config = dict(
    encoder_arch='convmixer',
    model="model that answers yes/no questions on an image's attributes",
    dataset='procedural textures in two colours, tilted and lit',
    train_examples=48750,
    image_size=48,
    crop_scale_min=0.8,
    horizontal_flip=True,
    translate=0.12,
    questions_per_image=8,
    encoder_norm='batchnorm',
    encoder_activation='celu',
    encoder_patch_size=4,
    encoder_depths=[16],
    encoder_kernel_size=5,
    encoder_widths=[256],
    fusion='cross_attention',
    fusion_encoder_width=128,
    fusion_encoder_layers=10,
    fusion_encoder_norm='layernorm',
    fusion_encoder_norm_position='post',
    fusion_encoder_activation='gelu_tanh',
    fusion_encoder_mlp_ratio=4,
    fusion_encoder_head_dim=32,
    fusion_encoder_fused_qkv=True,
    fusion_encoder_bias='qkv',
    fusion_encoder_qk_norm=True,
    fusion_encoder_parallel_block=False,
    fusion_encoder_inner_norm=False,
    fusion_encoder_drop_path=0.05,
    fusion_encoder_positions='sincos',
    fusion_encoder_cross_attention_every=1,
    init='lecun_normal',
    residual_init='none',
    optimizer='muon',
    muon_scale='original',
    learning_rate=0.017,
    momentum=0.9,
    nesterov=True,
    orthogonalizer='newton_schulz_5',
    adamw_lr_other_params=0.0028,
    max_grad_norm=3.0,
    gradient_noise=0.1,
    max_steps=9300,
    batch_size=512,
    epochs=97.7,
    lr_schedule='cosine',
    final_lr_fraction=0.01,
    warmup_steps=460,
    weight_decay=0.02,
    adamw_weight_decay_other_params=0.05,
)
Rows from block 8 of the image encoder, named by matrix and row number. Each number is 500 + 25 x the weight over its row's rms, rounded and kept within 0 to 999. All counts start at 0. Numbers have three digits each. After the name is the row's rms in percent of the matrix's.
# pw: pointwise conv (encoder.blocks.8.pw.weight, 256x256x1x1), inputs 156-207
pw.29 101:527523535509499488455460524508450486501479529483551489499480523505517476477495492500517505506507467528499476493502502471512494504481543505514482487525459500
pw.30 094:528515517476495525496524505523501442486548461472510546491511519517467464524499490508458540464498458475566483535540527536502483491477525494477506581485477484
pw.31 089:474520523500503470522495493504481497530469452492505543540494511504507507479494527526510485499477520495510477512504500544517495549502527492517527518514484485
pw.32 103:489468498491550495488514478524495490464534527512508506461467474502514502495520523527525493539481496469510491514457483467504471501465509491506491509535514477
pw.33 107:503526444508504489534491484529494525471504486499501481465505477481482514521484531496456519436494490480494497468472530518505488492474519513496513473480488538
pw.34 098:499497490494489504551448482470514519509513528498484501523521470547487535518522504571495469504537439467452508510498536554479499499508493509471498533464481473
pw.35 094:524483525454491508473497488497524533494494507484490513519499500485481471481533467498549500479515528462542540502472542495513449496491478464501484511481499468
pw.36 099:481492501501476510523502496460472488539548506503476491508471489504489459429493473552497496479512478479482465476446535512438466504494477488482515507488556510
pw.37 106:498472508480543503496520473499500543523514511489499527480545483533509495515538539503502518475520478519550509515491498549531527467458495469513512489486495536
pw.38 096:477500535536520505505525489484497475542469534510480519488478462544478478500528525467521508436491486566512475477501479478536518462472462476544520484494494528
pw.39 096:503502493469553488476540493497488530499432480478504485473512466474499495505544507483541479501523473481461509493501518490479539513483478539467474453496487479
pw.40 089:499464488496512505468481489528491457515475473478451533479491460491487504520499505488488561510553459444535501489520485485509506507488507533502472505435471515
pw.41 099:509479535501495539513486484503519496533526465506497494564486518512468470515524526557547492501476486541501491525502495503505508453460468508508484476532531503
pw.42 101:526496522476526498522543470493484482489468505547481528510477467503537526504517486535481520495496482482475524493517508573508526482504525436493510445450492508
pw.43 101:493523471502514518495553508482473514507489524515532467465506533470518499474483477486536529497501455498522475539518498525508481504515520529487523533503509484
pw.44 100:473486544502493524458511495505530538546503493504540491488515528517497507506492492504484451489503484506523514499502467449513485504518567497525508508474477509
pw.45 104:525522485458511470474494500533462514516486523537525526481506538522510479482455460507438492502501507478504488470511523480532523481517519482524507473478510512
pw.46 102:477531481503481507468538466506508456462457519522482482556514519544498480520509491518508462517432508541483517514497483449442503493496487468499472482467536500
pw.47 100:493451520471528488515482466473450478496487481504513503518500460494524521519489467488524509507513527488494491462482507547510504452488515502520520512470487524
pw.48 102:502512511543478471508454513474525528456512482468549493507486500471476529478508488499514511510519517455534495514478468494499517538540519500443497502532501443
pw.49 098:491470524497525522503525505509511527497513536533532466504502510493468502555471486487468473463506509504502528460493546516476522484502487494474490546488505491
pw.50 100:519486510512529415489460498483461527466503474478510502533478540526532483547534472509561509515477520513499504479530480462481508542516504498523543502502509517
pw.51 104:501519496509504497489552504482524514529474450472518467475456503474493487497523472505503512453533567491517518516513521479482507516481535496449543468475501459
pw.52 102:489527488558541512536481499507470471543481466510505538518497478480489546465512469496521498493505492506457501499510520519469453533496491512527526496600479495
pw.53 095:510523494499484490500464505494516479565517593471478509515491530502544460519498475511486509465463524460483537501516529493461471418510568501530515482533517512
pw.54 101:513483459459527542500499497472548488521492479497503490519499524519526531509489533496478495472556438518523478514554489481518527482508469492492505496481490472
pw.55 107:525450496474528479508516505458523477542524502470523509476480487511491531488530477541488496524459431535481493506501485483493495513489490513431513491489510485
pw.56 096:536459481522505481517477487499521469503480519482517492511517469522443487504500506532501538469460487494486509431512519500514522493474511510488506446526530507
pw.57 092:553499463488493466469458538501523497514496507497515505541494515476494515531515495496514497493533493521473495518489493499544517492561543456540518511536556529
pw.58 096:528524530495524515512497476490439548455511536478481524497528500468489471462481491489507515482500496513508490515500527473506526510480508541519575541522513519
pw.59 111:508507517480513487481460523499448448504481488470486502504515500545503505481509514449454504546513490488506471479467522501523519506505514452485541508467550507
pw.60 111:506476485472492507518486471489494491574521498524534510506484516510504516491475513507518507492497510492490477478469525503513513509568507510483496493465504535
pw.61 099:490507469509498521503519505479502506437468536505488468502515544500531485501500476500488532497481473473509516518531492531489473484468480499487500518465496525
pw.62 093:496501516477518550516488534531510525503478491510524443471484515505527495507513489498487494492539512470516499547492523472478510504507505485502491462544519541
pw.63 097:502521496524545473491504475511516533527537516474483518496537491530464462535494519539458464478545434458537541522482526480544443532506527519452481505523489515
pw.64 098:481523500470485509494464470506506468500549519505514457475493531491509517509477469503510500462471461489522537499498522523495485531508482489536465550471540494
pw.65 104:493526493537480538519512517506515503576528551501570482501517484471521454441475508489493477502489509484497550522501498503437522564459507495516491511555503506
pw.66 104:474508477524488548483485526475502490504452510505520485504526507487492493485507486489502477515501484502515507499485543468451477573475538513484466504528454473
pw.67 101:475473485474501524475475509535532537474519484461490473515563484502498516502512491544475496460469530550462494502495529517489534494490500514478546512530553475
pw.68 089:485513480513467505472536488577527495497481504496518513521527518468534480468546489528484502497500484470512505504463479446520478494491512465467450491516495443
pw.69 096:522533523498546483477471488468519459470496504467524501486498529507521487487527506521544476510485494496513476467481475549498541498480532490523534467516546506
pw.70 097:526508489543435482517514502506515511494497489482514508507515507512448541498528489532500533573492480466509533423471487528483498489533497506526504494421500507
pw.71 092:490508446526511516518518485532506480480502500510527519504488500512475506510521481524478523528492455510459517534511515504575491497493462475502474503492526471
pw.72 099:485553442481512493465483500500513498480496523508493495460471580460499484527479534497462506500495461462477504512499507527507513472518483557499485527481535509
pw.73 104:536491518554527483534487489452478504494496539474488506473487504478514483520468520483488503489472506500492521522481513496537491518530547487496483525545466452
pw.74 102:484486490512512505472496511491503467456501486543520553499530526471550505483558509443520477505555520518541481490484503484521516463527488476483460493506495506
pw.75 103:497471501502499489497538516482467492513476458473479495467518519530491480499493457436472431461490444505517474479530510507515508531532485507500462527515509452
pw.76 099:499451485496528498505496533501499485479533528471471539472554510495505485513435479535540516491513509493483478512476504480453481521487479496513538493510508469
pw.77 103:504529540498485481451510488482536470520491509496496511486498516494514533513497543506524519503491550514490481497527523507454561480487468524491492488487536537
pw.78 098:498539527507470459496492447497527515490507507486489509483482535506466476516531498455506477500473475531485472503460468546515442526478438467521458504478494496
pw.79 102:535526515533459510480492498543483540517456498470454466480506489496531489509514463536500525493503504493490477536533473501487494529511482492533481517529466509
pw.80 106:492524525512516497525526500525502487477519499499514505540457515480491523518526500488517524505500496527518477466496515503526525512501496446519483552492502498
pw.81 094:486501480464495536525479506547494464548503484489488527484485499478474553496495512478492535530527492499480472482506519498498500511540476484535471525474531518
pw.82 095:488500512480506460502492518465486502496516545455510524466488539482544483432514508481542535553467473483518506527475447464481478550490497477518523462455545510
pw.83 097:478480502475468511485536469553444505487485468506464523471465456518527486488485503494530500495555520499496502492475510478558465540516483507482532493452473512
pw.84 093:498509515493497466513511505490518518496523451544495480563512501508508577533489505499521479550523471465531525538476506527484522505548514514492494504530504531
pw.85 109:496530502504524506480479483483488499472519519509525474508459484482502505490455462466531486506514517539529481509472501483506536460487463498493540520492463468
pw.86 105:527523510488508530529490444508457446491505515509516510511503497440532514515528451525494494504473478507511501549497444492493515519515497481532512474483483520
pw.87 098:532496528525509441550510502490485519578498493540506513562478505469505491549497498499509523490508490476491517573540512484467501482552499504511490450520478498
pw.88 095:519451530463515505512512499504489531516499530508538506493478496467508493503480489499534518556480527503522531523438517512523473536480510492492553529487497568
pw.89 103:498481488519487533496497490528443479530481472505511491519518527479518469479524495462518531490482499511496505532528492499489466473500510498527506465451493518
pw.90 101:484515511483436514533545516540493500515533504522547502495494521487460525536501491467470545569498534496480506534501489520507501523499469500520502528524522452
pw.91 092:497516470500501505471522472459498524464467494444474490497486486490451540514505507468514520522489537476476490484544468479471506529503476572496551479482479521
pw.92 119:525495487511506489469480472479494489478503493514472522495504488488542512521500507499487518524505523472484515510510478463476487477539555471506505499472514548
pw.93 107:519459493495500509514527554509485523456486430470500492507496476460504551533479503518514513474481494484522504517491504512561529525535476479455545498461466557
pw.94 106:499514491547489527512509564490493480514556474484537528486526487482491491495470480500495500527525516435500516488524533515529517495516498497527518480441525468
pw.95 096:484502490442467498479508473552527515474473502498475510494501527497509543521507478545499486553466480528492501523524504472516526496513489503492506490511521463
pw.96 103:518494506490480517487473516530494503478471461524494509499510476500506495541501519481531461506463511506541509482480473486477496562547505458504459458454480527
pw.97 099:496519498489546505490471553518525513467495575483477477506486505469530503509511482486456507475502484473504459523501522530551522452479502494485480474458529509
pw.98 103:512511471501468541466450491491481495499552491508483519493517493486522513452507518546510492491511506471490502519473500458483515499478467488477487507484538472
pw.99 107:529455541460519512521478504511498472496524501500510521512500501488515486535517489554504501508495508537490510495526496487539515535507530457486512494490513514
pw.100 097:482545538512476507531490487474497529502515525538472539453488479496516528493507563505486453461514498491468489503488487489508538459514512443478520471502505511
pw.101 091:504508493516470478517509509488549536472520480559535485469527486489521559518521501495465475534504524528492462512485535477470507495503491495502447496508479501
pw.102 098:527505510487532504497550500503508532543512504507495530494540536546525479485521456517505496487499479544497504505512537497475516493471416493552481461463495444
pw.103 096:530488471526483548488491528554528510544493535516532519494478489499467488499500477499530484498462518511484500516514480489516515519492489504459489502479486465
pw.104 102:514509476498536459518498519505471489503506519503523499443486489465492505521494498508539504505492454479475457526506450481533530515516492457524503487516544427
pw.105 101:490502494499475496510511491509501513464486463485482472510505470476524535508516495511478474516465485502489545553483487513479516518483493498493444454487477484
pw.106 094:500507493544517518483517504503544558404501555469469472515492494523472510472499472474480473527486532512500528507498495518513507520491452479524501500493503508
pw.107 095:510534502528530470504530488483499528524484511504506481512517538517490464514477485452482486495498516498479507511470507523458512526502481577488530493511527498
pw.108 107:491534465483515509513504505523475511529490471479474509510490506517496521536536526528518488558522493494442455513516477542491470515504535508473521479521486552
pw.109 110:489523545484510512530504519521485517559514503499504451505524529499491526496511552518486539527457503521479469503506520465483505502507493476472473531512538529
pw.110 098:504465453490519462528516469492474502554510534480469509481518512499476535519495507530469492531485503473490482513472535501481498485502505514482491533516445526
pw.111 103:534546482507479485486453480518499486494506552504557519469476469507506478483458472483504556501497484491463498538517448471473501474484517519482444485553531487
pw.112 102:513465461494540462516491484519452510484484474490528488495469505499526524524496506520540528545483514551539482493528523487488544506471498547545511481536522477
pw.113 099:465507507532500480493480515483495547450528538536517529481487460480508505460499512466526517477498537483497464473512559497502524482509507469532522509497508530
pw.114 101:461523497525487505505506514480512484478508528482554539509516474499489516465498492476538534456500475503561533525493515476456490490464506453516478493511532547
pw.115 102:465493519492513490505516562509474505504515488432503542488540493507537555509510501478484493501511446531574454499463482481441474523503483517487481535538491479
pw.116 098:523532489477519502508493491532493432501486495507487527469499499511465542496529484522463461546447520511512481540512499505466539488509483512485517518468461521
pw.117 098:531524531448553499463486489476476543499477476478464488488481465511490521510498554491494478503535553496501528452499506535489497502480504496492506514453456466
pw.118 093:523521526505543509527519482496469499511517512489549505499485485490522434519532506474521498490488502475481458505494528500516498552439505515469497517441513499
pw.119 101:486480448473474486527443511525463489512505498519515464522488483547501477495475489513515532474476481522496453458526537470532494491542487504481492480512552562
pw.120 091:560489528502477502482513493494489510516451522524487535549510539516526467470450519541489509530496521553507480467503500460483446512525523523472509527532543504
pw.121 091:530510522461478486455452521511522496532512488499506461454471504509516521485517456480489475517449498511488504489520510491481462487506468552487483468444480473
pw.122 100:439516524506471505469521522468500469482524458527506536533497502540490481509511496489514532502504494497505512502520490523537488534464518480517490472516523548
pw.123 099:480472536509504479501483468522531498499503498476491510501480481493499499490484520535499481514477472470467502502525523518457465492491521535511537527477506458
pw.124 105:477522489463458499505504486505547508505474493503516544458510459567519527541507479532494522551508507543510532500522519500512510491517526559514481495500473468
pw.125 102:547520494466513548531503487530500510547485500502492517499508544501521475494544520466462481494492527532473503483521509488481504494438501516502450504510520473
pw.126 100:509457487484491520488504538496510495521524487477467489538520510488518520511503470504522503555557504486476499476487514499532489505519448463455524493486506515
pw.127 097:467491517529541517494500500490524530491471459494526505528466484469526415520500491524495473533523515517488494493481531506499504551464488483490540528441503578
pw.128 097:462475464527492455480504479499529502494457485469510488477512533479504503464495525480507480473503484476489522483497522441486466505493474476487502477496514483
pw.129 094:547521517535493476542489478534469528509490472504458487460488457514502501507494521500496493459501508479495505468469505559481530461523490492550531510478491536
pw.130 106:462481481487487533514460498525440444467549542508513461474500503462504490490516477519521513452477511470492532515515466469522507444488518477551513520529458460
pw.131 089:482506499534473507503507487525526525468507466471510497548481500560486530503473472459460497490496462500507473521507473530528487519551520474482498501546497529
pw.132 101:522507513515465505527498500497506502548499549525480455505541538477494470534491495515498520480473556471503461470496485526530475489460480508508488484459491454
pw.133 106:509581459471499485508485481457531498469481529461500511489470458499492473487476513480528483486516517522498496493529506509510476508521512504459502501482498516
pw.134 099:487512523517505517531570489507498526511509552526462527528553466489505504475499506533482481506507495483523512498530513496505499512473536521479505502514492484
pw.135 099:481482519506494512393509472496511545476500480494465509498509496515538515536483505512531524524499478513524484468503486474504484489509495540533508506489533497
pw.136 096:449509509533486521552490483474500505436520512498484526478491492519493529525539479518511533529498511488491478491516497453506486479481472516491501538464474508
pw.137 093:520494508522488514467499488465483517456507446464498459490508473539500473468474457495495524512458493519496478515448472517522488492491531474486537494483508479
pw.138 103:499490505520472479495494445479490450538508489523493506526497498529537517473445497495514507503504529478479492573511452481472505485490538513493488502467466486
pw.139 095:468475513509474502482505505545500531492491491483479558475550467505497473498471524548468530428562532479492503515526498492531468494502529468500525475488561492
pw.140 092:505520463557520545510527443542565526495496455537514501512444492496520514513547485487537526500544536506534482570490499459491530472514506513476478484514507472
pw.141 104:555527530459501460481525518547523473538506511489499502526507463504447470476468482507532495517485504481463507488541526519463497450491506494456523515506499450
pw.142 098:519511479459496506499487496491506486499535523529491445473501509518502553475460507482500489513485483526482561496517518521482497520521430531490511517551487512
pw.143 093:545518515499494467523517530481531507482498518509505496522518503463504550486497484469475491511466487500497460520471476495516500440491515513471557489483523488
pw.144 094:526534457502507494476517473502516540536458505482513453467495518497494442493472490479505541487481469464525548533495533489474480549481512511495519483528532469
pw.145 093:489506519486459511502476490512512504526504520496469483444472497502500509513453479484545520470478520474512501496532468508467450494508518507472459464458477508
pw.146 100:505493514474521512491527555501479500477484563512503519483482480482507402537474478505505506520528502482486484447487524516499491501485475502478462502537492549
pw.147 105:503454479526543461472507456559495525512476539479501513487519527472537493517520477492473492528511545508476504499455501523521496553479496493462535518478471510
pw.148 101:511482472482491497440508540468490476495485473513471540457524520485461498496468535470489507568525519473524504497474528510499498559491485508485515514498535487
pw.149 098:489492482526470471464491536494515489542520521529491512492514534477488524501504428495505480562495476501508443469536501486515501503467478498479529524507441464
pw.150 106:515483511532511532518576539489486494506480507472462521462494486488529489523533508509463545511497477484521500505536478516487499513534538475503518450512532503
pw.151 095:466515526490528527551494493492486488456533502521516527502479496466534516562478531470511500523481463452526481502485538475518508501509469499542532528495484454
pw.152 104:528477495488518497487476464523556521509523511495496521466499498489496469502472506501492478482521471517474481523515509434510476496488512461486543472507537529
pw.153 097:446504527536485464509499538483501498566513537531498486495492531478519480502523520451530508500482485480465516494510503517503519492509497501522520430510489533
pw.154 103:483467453504539459499523510529516483472537530502510506508502461470538550488492521489508499499471457475495503516501514486502509480520502455495465492454497527
pw.155 108:524513475464479497494492526518513526455525460493520520487502480476450562458540516488489545502470512483506527440459500507514490498515501534487459558517472492
pw.156 096:501512522477513487485519508473486571529497519516490447504491515506514511504453519502488545506489519491439479549472495532496474482465469538491528493509487507
pw.157 096:500483471507469522503520523556545485518461456516506519484523500478459513522437499436532486521505486464501527519511496521482472498523514490525477498507513542
pw.158 106:487531496488586538536490476480501507476491478505488502518504481452505535532502528506538527498480500507542504499519478497504494483501493463479517466514496475
pw.159 103:495503445474501514481469494515515463476460478491542505472517518514501460509529475483511497468530475484506489474520521501503445468512510456472489469483489443
pw.160 097:483481516513480519475516484495483475470491516526529498535533500471515527489504522490447493488474492508511472493501522495511516477517550512513454521500495514
pw.161 101:467447531495493493473520470473487505483511476477500466499524433509491495516502482496460470481513551533488468526483489514488488528469464549503544488514533506
pw.162 094:511474469500491464524526512482524476501515529516477512473486486496438468532526504465474502470494470500520501485494512508463495499522497541485468499510482503
pw.163 099:493537515537537539477507480514532487515481558512487480488518526494513496451495534514543491505559499535525518591553458466523448541458483510472553495529464475
pw.164 103:538556523474494487496549490494472532522502501509483518500524479471496475453501468523494505537481555495528484509473484535490480513554486492467462512481486517
pw.165 108:481564502461528507502528477522498493529515548463517534479503485503491471508460531514499510498465486512563489492527479512512510488546465500503522507523480495
pw.166 099:490526531488504518474509455541480522558508526495499520520524477492538481515485520495562509459491483514511518499483487532504545500498537470458506492517512475
pw.167 112:462538483468510512531545539474522483514490522530497489515445508479482561536517502507496487514523481510506521515490468488480538492505463486526523485503504484
pw.168 103:498502494477499470510514491516539478497489513509518512498514461499483480487483474498493535455534473481474518494516505462501549464506486534480550501494514543
pw.169 102:470520505503515509437511514517512506533479552489531492512458490476492503501455473474530474501472498508494466478484510502466477536498463510484483453438486486
pw.170 101:495475534504489489538511520511506489501482484520501513516462498511485497530490490521485507519498510515507480455506532506457482500501495524510491514516502542
pw.171 093:569495558483485469468480518491474522512506460478477456492533487482500491542495473516463533529482443529500515502498494542469503478479523471472496462519494511
pw.172 103:452513501515488495512538534503487480526496466487490454507457493507473503497505489498512519468535468442510462498552508471505459512449532457492516536528500438
pw.173 099:516497523492485533528487523478526507457491522513520549501532516489466507474482487488493544473523495471498481534554510480511558491509477520556470517549499475
pw.174 099:547559505447518524523497481459473491494552483485522486496542510556491514537472434498518498492495510460506528514531525541502512500488506522486518486461548573
pw.175 111:494554512484496522524502454482518528501482504506490519559488499540482500518500524524479498467513454497480505551517491502551561473496504531505515472523500432
pw.176 102:483520469479477529535538492486503472521496521534519488505479472456503502533468547521527526571500458483463476513543494509516536479540494483503483475486478549
pw.177 100:496525538461512496498480460493510468502540450498511506508490511473491526479496513537540480505502484553521443514490501473487477538490484497512505477494517490
pw.178 104:497456454458516525472492523502490532455474509503531536489479510519524487569510457484479517571480538504482463509517506507466513504518537569527500523508510530
pw.179 103:508487493527505484519504518494460602505509464512463552482505509552501473565515524500490499486503494505531488530475500540513530511494537501481499500475498527
pw.180 105:565492500507520516504498484465499493504452485468500547497514473501503536496502495456508516421504493583520484487503490434486495497513506462493545472478541487
pw.181 107:476453494502507503549504509513513459514539469466491514496496521508480460493530473515444494467520529520493518477467481494507504510524490505530479520449540499
pw.182 100:518538523497471524528514492502506525520493490476577513498488507544485517486491500505501476533521553462513500510504489459452501527497505497526518499568512486
pw.183 098:562519537517527527445481543495482459438512478487494479471513509528527500488489505521520533462507482505513509486481494464480495494485509514504497512491478454
pw.184 105:495514457541537483507503523487503455562484535505497551550491502518502509523520523472528524511498503532521501501502493544489486504457516502479511482558527466
pw.185 096:481488524461535451487510481497513501465477494456507503506508458498525506505457503462519520521474503456486507514512514508478552541511463457504501508456507499
pw.186 094:504540467471492487455499492512507477496484490474541538515513504470478476476478480511518499515482520520537486543452478529495500497505445499527497498477498504
pw.187 095:490468485483486507522516500503488469495498485490469494479535464506507498478469517480528457569545501514490490497482508452486493525529491503509526476515482474
pw.188 097:530547470504492529499499524473519505505513485494537530489498482498445515453494517532483495464464484492521548482470478490474495506458459501479431517521516452
pw.189 100:476506490537499521508494521521497535500472491476456503489473476492508500473517514519485493535484476475472489506519486473496497534502479475464512490488526492
pw.190 092:464497518523483507498459472526511504477503473508530488532486481451515515562482549501505505508482497469486502546507552505529545505500510487530471472501480524
pw.191 095:492488499510502526502501514500516547505497504497529477503501488478505474518545545527548537509471481533530452504452513491518459541487479481511483488489505510
pw.192 093:548495521538524501511526474487504519503484516522478541531513483464485482551510482476577502540461537530516517485505472500502517468495489514510499496522512512
pw.193 093:556514467508534502509494509497564509479482482539507431506482515502502479468497501491485527500451474484505477495468473508488516476534501516482497470495509501
pw.194 104:490504462477505509502458473546530508511490511492502460484509478533517538506500520506567484498486494449542530521535487505491556505478464472512534496460501501
pw.195 092:489489477506507503534493486478499520502489500499445521515466479473533508477554502500509510525524485496485488537507525534514499519505528471509507555487509547
pw.196 102:500493494541490506521447502500524534515491506499487498459470459512494502491487521486538464488479504512461529490522525475478493504494497481501504499503474512
pw.197 102:547495495506478499550512502479518493534531499498465475459498477523443532526495473482526488514527503466511480521499478531532466479495520500497509484575534524
pw.198 096:461471496540482523497492499474516518507505495486503511497543480500455516478501492504531478471508546486484468498543525536496549492518495510474489531494465515
pw.199 100:501472487526519471440472491502506563487492486490501491512461517517485495525508519505507493503519477483497484477501503469479496516544525519514512492510512493
pw.200 092:494513463473514497493528494501477555494521517470518542495521530490454528504514457524534493439508444488489524533468508518509506502480478486562522484510510520
pw.201 103:426602500524538513476497498511530514464494470518494494507466502540509487492511483508548467515497450529508502479532489445521516484526494488497479497504489493
pw.202 097:496538516463487495486500495497520492505489525522538489451500527556499468520486506508440491530506487532482497526519488512514478520486486510530511490530481484
pw.203 103:464492533518488466511475473455515494533460521489478485482533482498492451499484496505531473535463497525515473502505497534511482503497538510507500513539490527
pw.204 109:492482507508502528470528513512501523499533511451527501514457520513489488486492487468496496487519526527530499481542519448508479507557481520507524545515477489
pw.205 099:498547486476498505499475548514483514518513446488527542511556483482473496482473502562506487510502513484526503508494447479511553502508470501520507478469463524
pw.206 100:517503471487472557492537451498485499491500472499527551500489504515498519493523494504502495489491481495507536472505515516431490528469484492533524497493500510
pw.207 102:501468478490475508562507495501507480503504524532549476500521522472471505527473509473517487524466488510528495521530518523518505481499535453555468495522519533
pw.208 103:532478460495531493512531468445521527478544527485502526543509557491476475519535469493444508499501473485488488505478531472498487486444539450504485527497520522
pw.209 087:500501492467464469495463517525507508509533520529511464471490464490477461469477513478479516464442483476532488538487468499454478490466498494497514554479529501
pw.210 100:533483493472489521512531529480513469521475455478500519478521491502452480511492499501481493494462512557490487501466494510513475541506474472518478471512515525
pw.211 096:495460488493478545447496507447536515508518480481531509548521532510496548502471542499487464469528543505512502453483512513482507508483489503458498524566480493
pw.212 097:484520506477519492490492518490493480500494463497518488502499438474487487505486526546477512515489475497485521502451495518461490485515488476536505516483505481
pw.213 097:502486508494486516498504513494485491492461469514526520500511512474489492474489514528460483450517502556483491512557518492490497518456533498519519521506514500
pw.214 112:517482506467501490471468518504518513522505447498491475488534467492518559451530484474482497500481490487490556489534532488465494545532533510470483471407542476
pw.215 102:528522511489544510493480509545483489510514510513534467498470507530535522479527457485471523523550521460503498523502534504518508470493497535521462483504524531
pw.216 100:502482511503518490513475508518521514541490508472512464498458518504494522503473488513493489527479496479484459497497505489478527487495547491511458483540484537
pw.217 104:524536513495482507449498540504496453467467521497496487501481493547481492518500497545473523498497502479486523514436521500498502521472494508500520548507499500
pw.218 102:563516510533505511517509520468480481491481472481489522491440526534502482496510562486458439479500505506475530519475527485465494515464458468523509500470486495
pw.219 104:538501497484517478447552470518499495437444498457490492483479531512478481442481520519522531521541531480504534488501474504478476496504518492498502503509489502
pw.220 097:495500495457506509496460488476502503481447516505464496461558534497508496530475543523460520480508479498469467543532470476503492507532535457540507504461492508
pw.221 098:498538462531511497498528499529508513503465475507463529519544505464526468456473543501501514486529519521509476478543524507541482511503476459483507499495509515
pw.222 103:522489466491520521441452474480503467519515446499523511484451465497488509498499503510528495503489507469469479494505493535515503496509474469494498517486502508
pw.223 096:494492485503535490474528484521513465474484459459489503515518514527491482514554492487483490506487527502501532519486479507508493497496546511513459522486442504
pw.224 103:507489494484554542512533530486480501503482491508528489469473465465514521513503472467486498443531477504490526511543501489499524521456526465484520543481478526
pw.225 102:586509497496511485504484531527487475488487514474517510503500492568533500479499511485508504485496487493519480504515524501518490547477506487503486471492518535
pw.226 099:524484506521486508476504496483489469493508517491504504502481540487449528500500509497464513530525502508506576508555509541485487557502533499510501473506477554
pw.227 093:497516530515491463478500506541511474539497486537529555525458522463521495457520494519540463513531529508532551509522531463496479502503460492509471504541541492
pw.228 097:502533456477493474546520538524495477494479474528494503520522471508498514514474523461486489458513474490471490435536493517522480489534498524528481476508505517
pw.229 101:498537465467513501514495518505478467530505482518488509493491499522492512519510494505463476527469518448490487480515517510502509504540507512450559494498482503
pw.230 096:511549458491487490482534549502523479518514494514525504513479459519492516490502507472493514448473394522488498493482497505518459512512471505518474507460458541
pw.231 103:507508504546474536514488485501529509528528473535512522531499513534526486486470488483505526516539515472498526494460484470501516458495484531461462468527501471
pw.232 100:476525489485550532490479503504501476490479512541562492553519524512470531492527501520497498518490498510502505496516483500511556511506545527578518531526535484
pw.233 101:492476486473456476516497499511487500515503484498414508492519483531466524496490501476540544523502540506534451552495451477542501465489516485552469509547468470
pw.234 106:489452502501482473490518526499515485507470480466510483479467431514485508449521540499522483500504476476474491501504479493509493462486525483474534459536504486
pw.235 098:495482519493513527571479452490477519464517492469488515518501519520516490495491500483486477459507541524496506524497529524511485530491477537486492511477504496
pw.236 107:490508511489510486510527484496496535504505487474535500525524508483512480522538515528520472495483505507493504537472498512506526532535527515512483526475510547
pw.237 111:439477507512514492522496496496534512474516531503493514502480502513497474452530501455509481494457458514472499480475512455502512492488513505506482543470458481
pw.238 096:489522460509491534475535513460510513534482476531483520520475505491523450487531540484469483523487493471450500515521491489516498492491487515544508553452472508
pw.239 097:512511511515504535443536493503525524477495481503495551459503508503464509477498448513510525507518532462500476485548487523468523471519486475512510461494493500
pw.240 100:536508527466487508536486499471540466522518512469538512455487510524510494533503514529511540540534468522521538489494482502475468511526503456496475491481468561
pw.241 108:487520552515514528554482492468524523520492484497509542514550460507469484482481507478501518530499481475491511509489480481470482438508519506455494553485447531
pw.242 110:507494495502480513497475493489485464570538508467511524469481488494517517535519492447467464558519513499514515540483488569524480505510496497524522523482517470
pw.243 101:523478477496467513496504491484483497540537448518477476524489491460497427485535513483513491510506498495507605520544549525520508535422472480456474547549526528
pw.244 108:495482493545504486464472522482526531474498487491457488445460505501476504517473479501477526503494495555487479547524465504468479523501510489485502503494479507
pw.245 102:505489517517474467544472511546489488542511535491506502502504491530512487494466520503511528567501462486500479483483480514524492454508497471502477492477497509
pw.246 099:532518470545497509476522472489539503517531556524491502531493512531510475487504562517539489498513537521477500474490519508508473521518488495504468498528549513
pw.247 105:490461500521497508480482518465488506479500471536497466467493494527518502507489500526537513502548528461548445513468542462461496498528482443507474544495480540
pw.248 102:507450513519486491489495495499500496478467511463521530496476513496471478496534538515509505493508518539489489507502514469463547482498471516490487499497493490
pw.249 096:517524492516487517520507506465493492506521501511492487521511515494409485519501502524493528482495525527492525433496471471518497507514503532496511522521481494
pw.250 096:504501506511463535536489539499487514545518513465522493502464475495476508483500499513537515539459520457519470452533507500529520467489494490529530450499514502